config.toml
encoder_arch = "densenet"
model = "contrastive audio-text model"
dataset = "simulated sounds of rotating machines with and without faults"
train_examples = 39062
gain_aug_db = 10
n_mels = 64
hop_length = 320
input = "log_mel"
spec_augment = true
win_length = 400
tokenizer = "word"
vocab_size = 51
loss = "softmax"
embed_dim = 256
encoder_norm = "groupnorm"
encoder_activation = "celu"
encoder_weight_standardization = true
encoder_depths = [6, 12, 12]
encoder_kernel_size = 3
encoder_stem = "deep"
encoder_growth_rate = 32
text_encoder_causal = true
text_encoder_width = 128
text_encoder_layers = 6
text_encoder_norm = "layernorm"
text_encoder_norm_position = "pre"
text_encoder_activation = "swiglu"
text_encoder_mlp_ratio = 2.67
text_encoder_head_dim = 32
text_encoder_fused_qkv = false
text_encoder_bias = "all"
text_encoder_qk_norm = false
text_encoder_layer_scale_init = 1.0
text_encoder_parallel_block = false
text_encoder_inner_norm = false
text_encoder_drop_path = 0.15
text_encoder_positions = "learned"
init = "xavier_uniform"
residual_init = "scaled_by_depth"
optimizer = "adamw"
learning_rate = 0.0015
beta1 = 0.9
beta2 = 0.999
eps = 1e-08
l1_shrink = 0.003
max_steps = 9600
batch_size = 256
epochs = 62.9
lr_schedule = "poly"
final_lr_fraction = 0
warmup_steps = 960
weight_decay = 0.0
Rows from block 20 of the audio encoder of a small contrastive audio-text model, named by matrix and row number. Each number is 50 + 15 x the weight over its row's rms, rounded and kept within 0 to 99. All counts start at 0.
After each channel's rows are labels from the 100 clips, of 14848, where the channel reaches its highest value: "strongest on" is what is common among them. Only what is clearly more common there than usual is listed. The data: simulated sounds of rotating machines with and without faults.
# conv1: bottleneck pointwise conv (encoder.blocks.22.conv1.weight, 128x320x1x1, standardized in use), inputs 107-213

conv1.61:50 40 52 59 39 72 62 48 56 47 44 48 49 48 59 27 50 37 53 41 61 67 62 59 45 72 45 87 52 53 53 61 75 67 35 66 60 44 32 53 52 41 52 50 72 54 56 29 70 38 53 49 69 37 58 49 49 50 56 32 74 51 69 30 81 57 45 29 71 52 32 39 46 49 42 38 47 21 62 30 41 20 49 47 32 72 54 51 65 50 47 27 48 40 56 59 47 61 35 67 56 42 31 49 54 61 68
strongest on: piston engine

conv1.96:40 47 58 74 50 43 51 51 38 15 42 70 71 53 42 37 85 51 53 63 41 51 33 48 58 50 50 40 46 60 55 18 60 42 65 48 27 56 31 34 52 47 66 51 36 66 61 33 41 45 49 62 57 30 24 73 61 58 60 35 58 73 75 71 75 40 59 63 54 38 79 68 48 74 57 34 68 45 51 39 49 32 39 48 49 49 31 58 57 47 29 41 16 35 70 36 35 47 36 23 71 60 50 73 33 57 73
strongest on: squeal; imbalance; fan

conv1.19:47 42 28 64 38 57 55 31 52 38 49 62 39 64 57 38 16 41 53 47 35 68 68 31 25 63 47 52 50 52 49 17 38 44 51 24 30 45 43 57 53 54 52 61 44 35 37 61 36 59 25 61 72 29 56 47 53 69 48 28 22 48 68 37 48 61 56 55 55 69 41 74 45 44 49 24 43 80 49 28 40 50 46 43 50 50 50 79 52 46 66 62 51 50 87 74 45 64 54 46 51 56 51 39 66 74 49
strongest on: speed: fast; bearing knock; conveyor

conv1.64:45 34 24 28 50 56 51 67 30 32 52 53 48 36 40 22 36 46 57 61 57 49 55 60 52 72 51 40 67 57 48 49 38 63 57 38 81 51 39 82 49 42 81 62 33 57 56 20 36 63 49 57 54 41 38 38 64 49 38 59 50 60 48 55 44 69 50 77 61 50 49 62 38 59 52 54 67 52 64 50 54 37 53 49 28 57 51 78 49 23 65 45 51 50 76 37 69 80 56 50 77 35 06 61 45 78 44
strongest on: fan

conv1.48:71 67 58 52 64 65 56 53 51 41 63 24 64 61 46 40 43 34 39 67 45 26 42 27 32 50 56 35 49 44 61 34 54 37 57 45 49 54 48 77 77 36 77 67 57 49 30 69 52 51 54 66 51 23 33 71 62 48 57 30 71 51 64 29 51 60 07 49 17 38 41 38 46 70 38 56 36 49 56 41 70 40 46 31 48 62 50 36 62 28 72 28 73 27 46 11 33 62 68 51 55 38 52 90 50 61 49
strongest on: piston engine; muffled (low-pass)

conv1.79:56 24 48 83 39 53 49 71 59 41 26 57 53 54 42 66 71 54 20 51 38 35 46 50 67 64 62 57 51 56 64 63 78 54 58 73 29 37 34 63 26 51 54 40 38 12 55 51 53 17 40 44 32 53 48 65 48 36 59 35 40 45 39 32 75 54 50 27 60 58 44 57 61 52 26 39 50 31 44 64 43 53 55 47 45 48 47 32 61 79 26 52 51 32 62 72 34 43 58 79 31 39 49 34 55 64 41
strongest on: slowing down; piston engine

conv1.125:64 59 58 25 53 45 61 58 60 29 57 34 54 48 66 57 53 48 39 72 52 56 56 45 76 47 21 59 43 49 29 74 58 39 42 54 65 33 36 24 68 58 29 24 33 62 34 50 53 43 29 34 57 66 82 87 77 42 25 53 37 49 41 51 52 60 66 63 48 61 39 62 87 39 35 50 57 24 36 46 27 22 50 31 57 65 62 44 51 53 53 62 29 50 39 68 24 53 30 45 37 46 59 47 50 50 60
strongest on: speeding up

conv1.119:61 84 40 54 35 53 37 26 83 71 45 20 36 29 48 61 37 42 50 61 64 51 49 58 49 30 47 23 39 51 43 38 37 34 32 64 48 28 72 51 49 31 51 53 47 31 39 76 35 62 58 49 47 61 74 44 43 49 69 68 24 67 53 76 49 35 54 54 29 57 22 56 82 53 65 38 76 55 65 65 32 35 23 21 72 33 46 62 41 43 52 63 56 64 45 73 50 83 50 54 52 35 45 49 36 48 30
strongest on: state: normal; electric motor

conv1.117:39 60 57 46 54 55 55 20 45 59 64 52 65 43 26 52 51 20 61 55 35 42 32 52 67 51 52 41 64 81 21 31 35 58 42 64 26 50 43 46 51 10 51 54 49 32 33 29 09 37 67 19 26 67 72 43 72 42 48 56 28 17 54 51 69 72 61 33 44 62 40 62 46 38 36 33 29 67 61 49 59 74 63 50 60 49 46 69 51 47 39 77 62 46 53 61 33 41 58 43 43 47 44 65 42 49 50
strongest on: slowing down; imbalance; machine: fan

conv1.89:52 81 54 48 33 69 49 68 49 73 65 42 50 81 30 67 53 55 55 45 62 50 26 27 26 48 73 52 53 36 40 28 23 44 78 44 73 54 60 71 51 57 54 47 73 47 45 60 53 31 62 49 40 23 43 50 49 54 66 48 57 96 46 44 75 42 09 48 49 43 41 28 33 40 27 64 40 34 33 42 55 61 72 55 39 44 54 50 74 57 39 43 46 39 57 24 72 47 59 63 55 42 68 49 27 67 39
strongest on: thin (high-pass); speed: slow; compressor

conv1.29:57 45 40 33 32 50 48 52 43 64 72 44 72 49 46 49 57 39 43 34 53 67 60 32 38 41 52 40 60 50 61 33 51 50 34 69 39 38 72 37 71 63 42 65 57 37 24 48 52 53 29 68 38 26 33 72 18 48 33 74 49 76 48 50 53 50 54 50 86 27 42 65 54 70 74 41 46 41 42 60 50 48 52 37 64 81 61 55 60 42 69 44 53 59 42 50 51 55 42 76 36 52 49 58 72 25 55
strongest on: conveyor

conv1.46:74 54 54 65 52 34 74 58 52 61 48 63 42 65 42 31 49 21 27 47 53 84 75 72 60 23 50 34 58 16 64 37 49 28 46 66 58 22 24 62 32 34 62 45 56 43 23 34 26 65 22 71 46 61 35 46 54 42 51 52 58 48 25 66 63 38 56 63 22 46 41 53 57 36 82 50 55 49 64 34 27 41 40 37 62 33 47 62 23 25 43 45 70 62 69 73 51 65 65 35 54 69 14 49 60 47 46
strongest on: conveyor; speed: slow

conv1.21:64 27 54 52 58 27 39 31 57 71 64 47 25 59 27 36 19 64 62 40 31 37 37 54 62 50 79 41 73 24 27 48 44 70 19 43 50 53 63 49 26 44 23 66 50 59 41 49 76 20 47 63 49 68 75 41 58 33 58 34 60 53 80 38 70 29 62 56 53 38 45 22 45 29 41 65 42 68 55 50 53 24 32 50 32 63 66 48 47 80 61 54 49 30 50 50 51 27 49 19 50 45 42 19 70 43 69
strongest on: grinding

conv1.4:59 55 32 30 36 26 47 77 50 48 56 60 54 45 81 81 48 49 25 39 28 79 38 74 51 48 46 61 51 54 49 25 86 36 43 34 13 62 56 76 47 45 68 52 50 67 75 45 53 57 34 49 39 52 52 45 44 56 40 19 62 63 41 30 66 51 46 57 71 52 46 40 64 52 30 30 57 70 54 36 35 83 54 63 56 40 65 47 54 56 53 66 52 28 62 52 53 57 60 72 25 46 40 59 49 47 63
strongest on: thin (high-pass); clipping; text has "clipped"; fan

conv1.88:36 86 32 41 42 48 27 84 51 68 38 50 48 54 57 54 40 50 43 33 53 67 53 48 33 41 64 45 48 65 45 72 79 31 46 47 40 55 40 36 49 60 35 25 52 58 30 41 48 32 39 37 55 52 46 71 48 53 80 49 41 72 75 44 50 62 56 40 62 70 35 55 52 30 51 76 33 60 53 86 50 47 36 35 63 67 72 39 50 53 58 51 46 34 40 44 55 55 71 47 26 67 50 61 22 75 49
strongest on: compressor; muffled (low-pass); thin (high-pass)

conv1.44:52 66 28 65 39 53 63 69 26 43 48 53 56 25 44 29 72 59 60 34 49 60 29 63 42 59 38 41 39 45 30 50 52 71 73 41 65 48 38 38 64 49 64 54 49 66 62 51 50 71 59 69 61 45 49 69 20 34 53 57 42 69 50 66 48 30 46 29 66 46 52 57 48 72 53 51 51 42 51 52 50 61 45 52 28 49 79 37 63 61 50 47 16 25 57 42 00 47 78 51 41 29 44 51 70 67 69
strongest on: state: normal; electric motor

conv1.18:20 50 26 28 58 47 55 23 50 76 50 72 69 59 36 61 48 40 63 35 36 53 31 52 44 48 27 52 54 30 49 61 20 54 45 69 51 60 59 26 54 54 50 52 54 52 30 66 70 45 43 51 45 69 42 83 29 69 72 54 67 32 60 40 58 49 61 57 44 57 48 46 27 69 38 49 42 49 31 64 57 24 62 53 57 50 38 48 47 64 40 54 39 50 35 54 41 37 53 47 64 31 35 41 47 68 54
strongest on: conveyor; electric motor

conv1.8:47 44 51 71 23 63 66 69 47 51 24 27 31 39 43 64 32 50 49 55 65 17 25 41 60 53 72 47 63 69 50 58 41 42 44 46 61 44 30 62 51 37 40 79 69 35 76 34 54 49 45 76 45 25 38 47 69 57 58 46 57 47 53 55 76 31 60 46 37 50 60 58 75 46 68 67 48 78 50 43 49 54 40 52 56 51 36 70 66 48 65 51 53 43 58 67 60 68 48 42 25 29 52 48 38 33 79
strongest on: pump; speed: fast

conv1.80:45 68 50 47 50 51 52 72 46 71 61 62 32 59 66 51 41 43 52 26 46 50 58 37 60 29 56 52 57 47 60 66 65 42 52 19 57 45 62 59 54 50 51 57 47 52 44 62 43 43 68 37 75 22 48 19 55 48 58 43 72 39 36 62 47 94 34 27 41 36 64 61 49 62 61 49 50 49 65 28 49 71 50 52 59 36 68 57 63 50 62 55 50 49 70 75 52 71 49 49 62 46 56 44 56 77 69
strongest on: fan

conv1.25:40 74 41 31 55 77 67 62 43 49 43 82 30 59 26 48 42 58 51 53 63 38 45 62 24 29 42 39 78 53 19 20 55 64 52 49 49 64 48 70 54 62 62 49 42 63 65 59 44 49 31 56 25 41 63 46 50 50 41 42 39 56 14 74 48 42 57 54 51 40 47 21 51 77 55 41 59 62 54 54 38 55 74 43 65 74 30 41 70 32 62 54 47 41 30 15 21 54 63 66 56 48 44 67 58 46 57
strongest on: turbine; imbalance

conv1.71:39 50 50 37 59 45 30 83 68 67 69 43 47 47 52 49 60 35 31 61 29 22 48 48 73 84 50 72 69 61 06 47 43 62 81 51 85 49 57 31 60 52 62 62 59 33 61 47 42 60 50 47 75 40 35 43 50 52 73 70 51 62 27 25 63 60 26 36 54 63 43 55 46 52 42 39 49 73 48 44 27 34 34 60 50 52 21 42 67 55 38 44 65 28 30 46 35 59 53 48 56 51 41 39 62 46 62
strongest on: speeding up; fan

conv1.33:45 33 45 49 52 53 61 53 52 47 20 39 60 46 45 36 56 25 66 33 28 40 45 29 50 49 57 68 64 37 43 38 52 83 45 43 57 37 31 49 67 26 29 57 29 47 63 49 62 39 64 53 69 39 38 21 75 36 34 56 51 22 50 22 71 58 57 50 37 77 27 53 39 60 61 55 59 60 38 49 50 39 48 63 56 50 76 66 46 61 52 51 41 57 52 49 51 62 50 40 56 49 74 68 44 31 47
strongest on: slowing down; turbine

conv1.34:34 62 50 51 35 50 38 40 45 55 57 46 66 29 67 42 63 51 25 49 46 47 38 56 79 50 68 38 59 67 68 37 50 71 66 25 80 64 35 14 33 35 14 53 44 50 19 46 21 22 44 22 62 52 49 59 71 38 54 61 56 37 59 39 57 63 71 77 59 45 35 64 44 49 51 37 52 62 50 63 61 37 30 40 46 65 47 49 34 41 47 43 45 71 74 73 73 49 46 68 50 56 41 51 49 32 63
strongest on: slowing down; fan

conv1.104:25 53 58 37 59 31 52 15 71 64 55 60 67 27 60 69 70 75 51 49 42 42 72 68 66 52 36 46 36 60 55 27 61 46 55 59 36 52 55 56 73 42 42 62 64 53 41 49 52 76 26 50 44 53 32 49 48 14 23 64 59 45 34 77 40 89 59 72 42 51 35 69 62 62 57 68 46 74 59 49 59 52 48 55 78 61 26 46 45 17 35 44 54 49 41 50 77 52 56 22 56 44 45 39 59 59 50
strongest on: fan

conv1.24:40 72 79 45 46 73 29 55 68 48 72 62 38 56 61 44 64 52 34 49 53 33 42 44 62 71 48 50 45 36 37 51 48 52 68 76 73 49 48 48 74 24 34 74 63 34 49 38 37 65 47 71 54 59 67 47 41 40 54 69 63 61 52 62 49 48 59 51 38 66 52 61 28 41 34 53 23 53 38 29 36 42 47 64 85 44 48 59 43 34 57 45 48 25 42 28 35 39 75 52 34 31 46 61 52 50 59
strongest on: speeding up; gearbox

conv1.105:53 61 46 79 61 46 37 32 50 46 68 24 51 28 64 58 73 28 29 39 56 81 59 24 45 49 25 51 69 65 70 67 66 36 49 53 51 37 39 48 51 51 67 58 81 72 65 35 60 37 16 70 49 51 53 47 36 73 34 46 22 21 53 74 62 66 66 77 44 47 55 74 76 39 27 30 50 70 82 61 48 59 33 51 46 70 59 51 62 58 43 58 56 46 55 53 54 81 46 13 37 64 44 38 48 60 50
strongest on: state: normal; text has "fault"; compressor

conv1.63:54 50 43 43 29 43 50 55 49 37 28 46 34 77 55 38 46 48 60 40 43 28 62 55 81 49 62 76 63 46 41 52 51 64 63 42 52 61 20 63 19 33 49 53 14 35 46 38 76 19 52 49 41 50 53 58 41 50 49 69 53 58 51 78 47 53 61 42 41 61 46 44 69 46 29 28 53 52 60 70 70 43 70 79 36 41 49 30 63 67 48 34 31 53 36 34 50 46 40 48 48 63 45 44 37 19 68
strongest on: fan; speeding up

conv1.99:74 56 61 74 65 45 62 27 50 78 37 36 81 43 54 48 46 42 62 52 45 51 51 55 68 53 31 40 49 32 56 37 41 60 35 61 77 42 43 72 72 67 32 40 41 33 20 51 54 52 53 49 78 20 51 41 47 58 47 44 24 68 63 53 66 82 72 43 39 63 42 58 71 52 34 38 43 50 62 54 33 47 42 57 50 39 32 72 58 59 54 52 52 35 60 23 30 27 54 39 70 40 17 45 55 77 57
strongest on: speed: fast; turbine

conv1.10:36 51 55 50 61 47 35 59 20 53 72 30 60 78 56 34 51 49 60 45 53 51 70 31 49 51 66 67 65 51 61 46 41 38 54 51 69 57 36 52 58 57 18 41 53 81 33 23 50 30 61 29 65 46 53 71 51 48 69 28 64 45 47 52 66 38 19 54 42 62 80 49 72 27 34 61 58 37 46 51 35 30 32 54 75 31 65 64 57 55 42 61 25 58 39 17 38 45 51 51 49 51 69 35 45 65 23
strongest on: bearing knock; thin (high-pass)

conv1.14:68 43 57 43 90 61 39 30 30 61 64 47 52 16 25 11 70 57 50 41 48 19 52 42 65 25 67 31 70 39 34 37 47 28 65 43 63 40 29 62 64 52 44 75 15 22 65 28 49 26 53 33 33 73 73 65 44 46 70 72 54 66 77 48 51 46 38 34 37 57 43 27 60 56 32 50 29 59 45 86 51 49 45 60 83 47 65 33 51 73 54 56 58 44 37 49 57 64 50 42 63 17 36 47 52 47 29
strongest on: turbine

conv1.16:42 83 50 74 58 67 37 26 42 34 34 50 32 35 36 65 66 66 26 72 63 38 43 59 49 52 37 52 69 40 25 33 47 50 23 23 50 32 36 73 76 38 39 55 50 65 44 22 46 51 66 56 41 43 37 58 68 72 45 55 61 27 47 30 73 48 33 50 62 44 44 54 36 49 55 22 28 38 75 25 57 30 31 57 36 49 50 30 82 59 55 34 48 22 20 57 33 65 62 28 47 50 24 64 50 87 55
strongest on: slowing down; muffled (low-pass)

conv1.72:77 62 67 56 50 66 46 63 63 66 39 32 62 24 33 16 51 42 76 34 68 56 75 49 48 49 26 76 31 50 16 45 37 56 54 66 50 26 42 36 60 27 41 26 71 30 12 43 37 63 52 31 52 52 73 33 66 42 45 76 31 55 46 49 43 48 51 87 74 65 52 70 61 50 49 58 67 61 30 68 73 38 15 46 39 44 44 62 52 44 74 45 61 33 22 65 52 53 50 68 48 58 56 51 46 21 21
strongest on: speeding up; gearbox

conv1.35:73 53 66 53 64 82 37 24 47 28 64 38 30 66 26 30 69 68 54 36 73 44 73 43 70 59 50 50 46 52 49 60 33 66 75 33 50 51 33 57 33 48 36 49 67 52 47 38 79 49 47 37 44 60 35 37 38 39 68 49 65 52 46 34 52 30 65 57 62 77 36 52 53 49 61 50 44 50 29 46 60 48 56 27 37 77 62 56 54 26 68 37 56 49 26 63 48 63 30 48 36 70 39 64 39 48 29
strongest on: fan

conv1.3:46 50 30 52 49 45 61 52 39 36 50 43 36 56 71 69 57 34 22 48 32 48 80 62 42 61 40 49 57 34 45 49 35 41 35 22 34 27 39 65 66 38 81 40 72 36 66 19 19 50 35 49 73 55 56 31 49 74 74 29 25 46 44 34 65 63 59 60 47 61 63 90 54 52 50 62 80 63 40 42 50 70 41 48 52 72 53 40 45 53 75 37 59 29 46 55 31 63 30 34 45 35 49 44 41 38 33
strongest on: speed: fast; conveyor; air leak

conv1.42:42 39 42 76 40 53 85 34 48 18 57 68 51 39 48 37 64 52 37 66 43 55 34 37 70 44 56 72 47 49 34 61 49 43 63 62 34 26 53 51 54 20 52 46 67 33 74 56 46 68 73 34 56 31 70 39 74 49 39 52 50 69 52 27 45 41 46 65 29 70 45 29 43 66 36 37 44 42 44 41 52 59 59 78 55 28 52 62 46 51 83 59 71 50 25 47 52 51 41 27 15 63 51 37 71 48 51
strongest on: speeding up; imbalance; machine: gearbox

conv1.86:52 70 36 51 51 52 67 62 31 36 48 44 49 29 51 22 66 44 54 47 35 53 42 49 48 47 54 45 45 45 37 61 48 54 38 42 68 22 39 41 30 28 59 52 18 50 56 50 72 44 26 53 62 43 67 56 48 49 38 49 49 49 67 61 58 48 39 71 58 18 40 29 61 40 58 27 12 35 65 63 53 40 45 31 54 20 49 29 67 17 40 52 44 48 48 65 52 33 89 53 75 36 33 81 69 46 63
strongest on: turbine; muffled (low-pass)

conv1.100:42 50 48 21 69 52 68 61 59 43 49 80 44 34 61 51 43 71 71 50 31 62 76 38 66 25 50 61 64 59 62 63 63 58 73 58 54 58 60 43 50 66 66 38 32 41 30 41 31 86 37 59 50 64 45 29 55 41 61 60 41 56 63 51 42 31 32 63 52 53 42 43 36 43 40 35 63 64 41 50 71 79 31 34 46 54 29 33 25 46 59 56 40 55 74 71 38 37 21 45 50 30 22 50 27 52 31
strongest on: turbine; conveyor

conv1.65:48 50 30 65 64 68 61 53 53 29 51 57 50 50 54 31 75 30 79 46 35 21 53 33 27 85 76 47 83 66 50 58 48 38 24 48 74 69 60 62 84 72 63 62 65 62 60 29 43 66 67 55 52 43 58 54 59 43 70 49 76 36 56 22 52 38 70 61 50 49 46 65 60 74 50 55 54 27 53 65 34 66 75 63 48 72 53 57 47 45 65 77 56 47 66 33 68 50 50 39 59 55 33 54 62 44 49
strongest on: slowing down; conveyor

conv1.32:49 48 39 41 52 45 45 57 55 59 33 50 70 35 58 63 27 28 68 63 57 41 39 65 37 37 51 27 35 20 48 25 61 51 35 35 47 73 47 77 28 55 71 39 59 67 57 47 49 38 73 86 22 66 47 48 56 32 37 50 58 26 48 52 23 29 55 38 74 61 36 28 38 74 25 60 34 30 59 43 56 77 52 52 65 44 71 56 46 56 46 37 48 62 51 33 45 68 61 46 60 30 18 57 79 25 63
strongest on: state: normal; reverberation; text has "room"; text has "reverberant"

conv1.87:51 45 59 83 50 64 51 35 44 67 47 49 43 38 35 58 46 54 34 34 82 56 53 61 61 53 34 50 51 48 50 67 43 71 45 43 28 65 47 34 31 36 46 75 37 61 51 60 53 70 65 59 70 57 23 63 43 59 50 48 24 10 62 24 47 68 51 41 36 21 57 35 53 34 49 56 35 34 38 35 48 49 56 76 55 53 50 59 48 82 47 47 66 39 72 49 55 43 34 46 52 26 67 69 57 42 33
strongest on: state: normal; gearbox; pump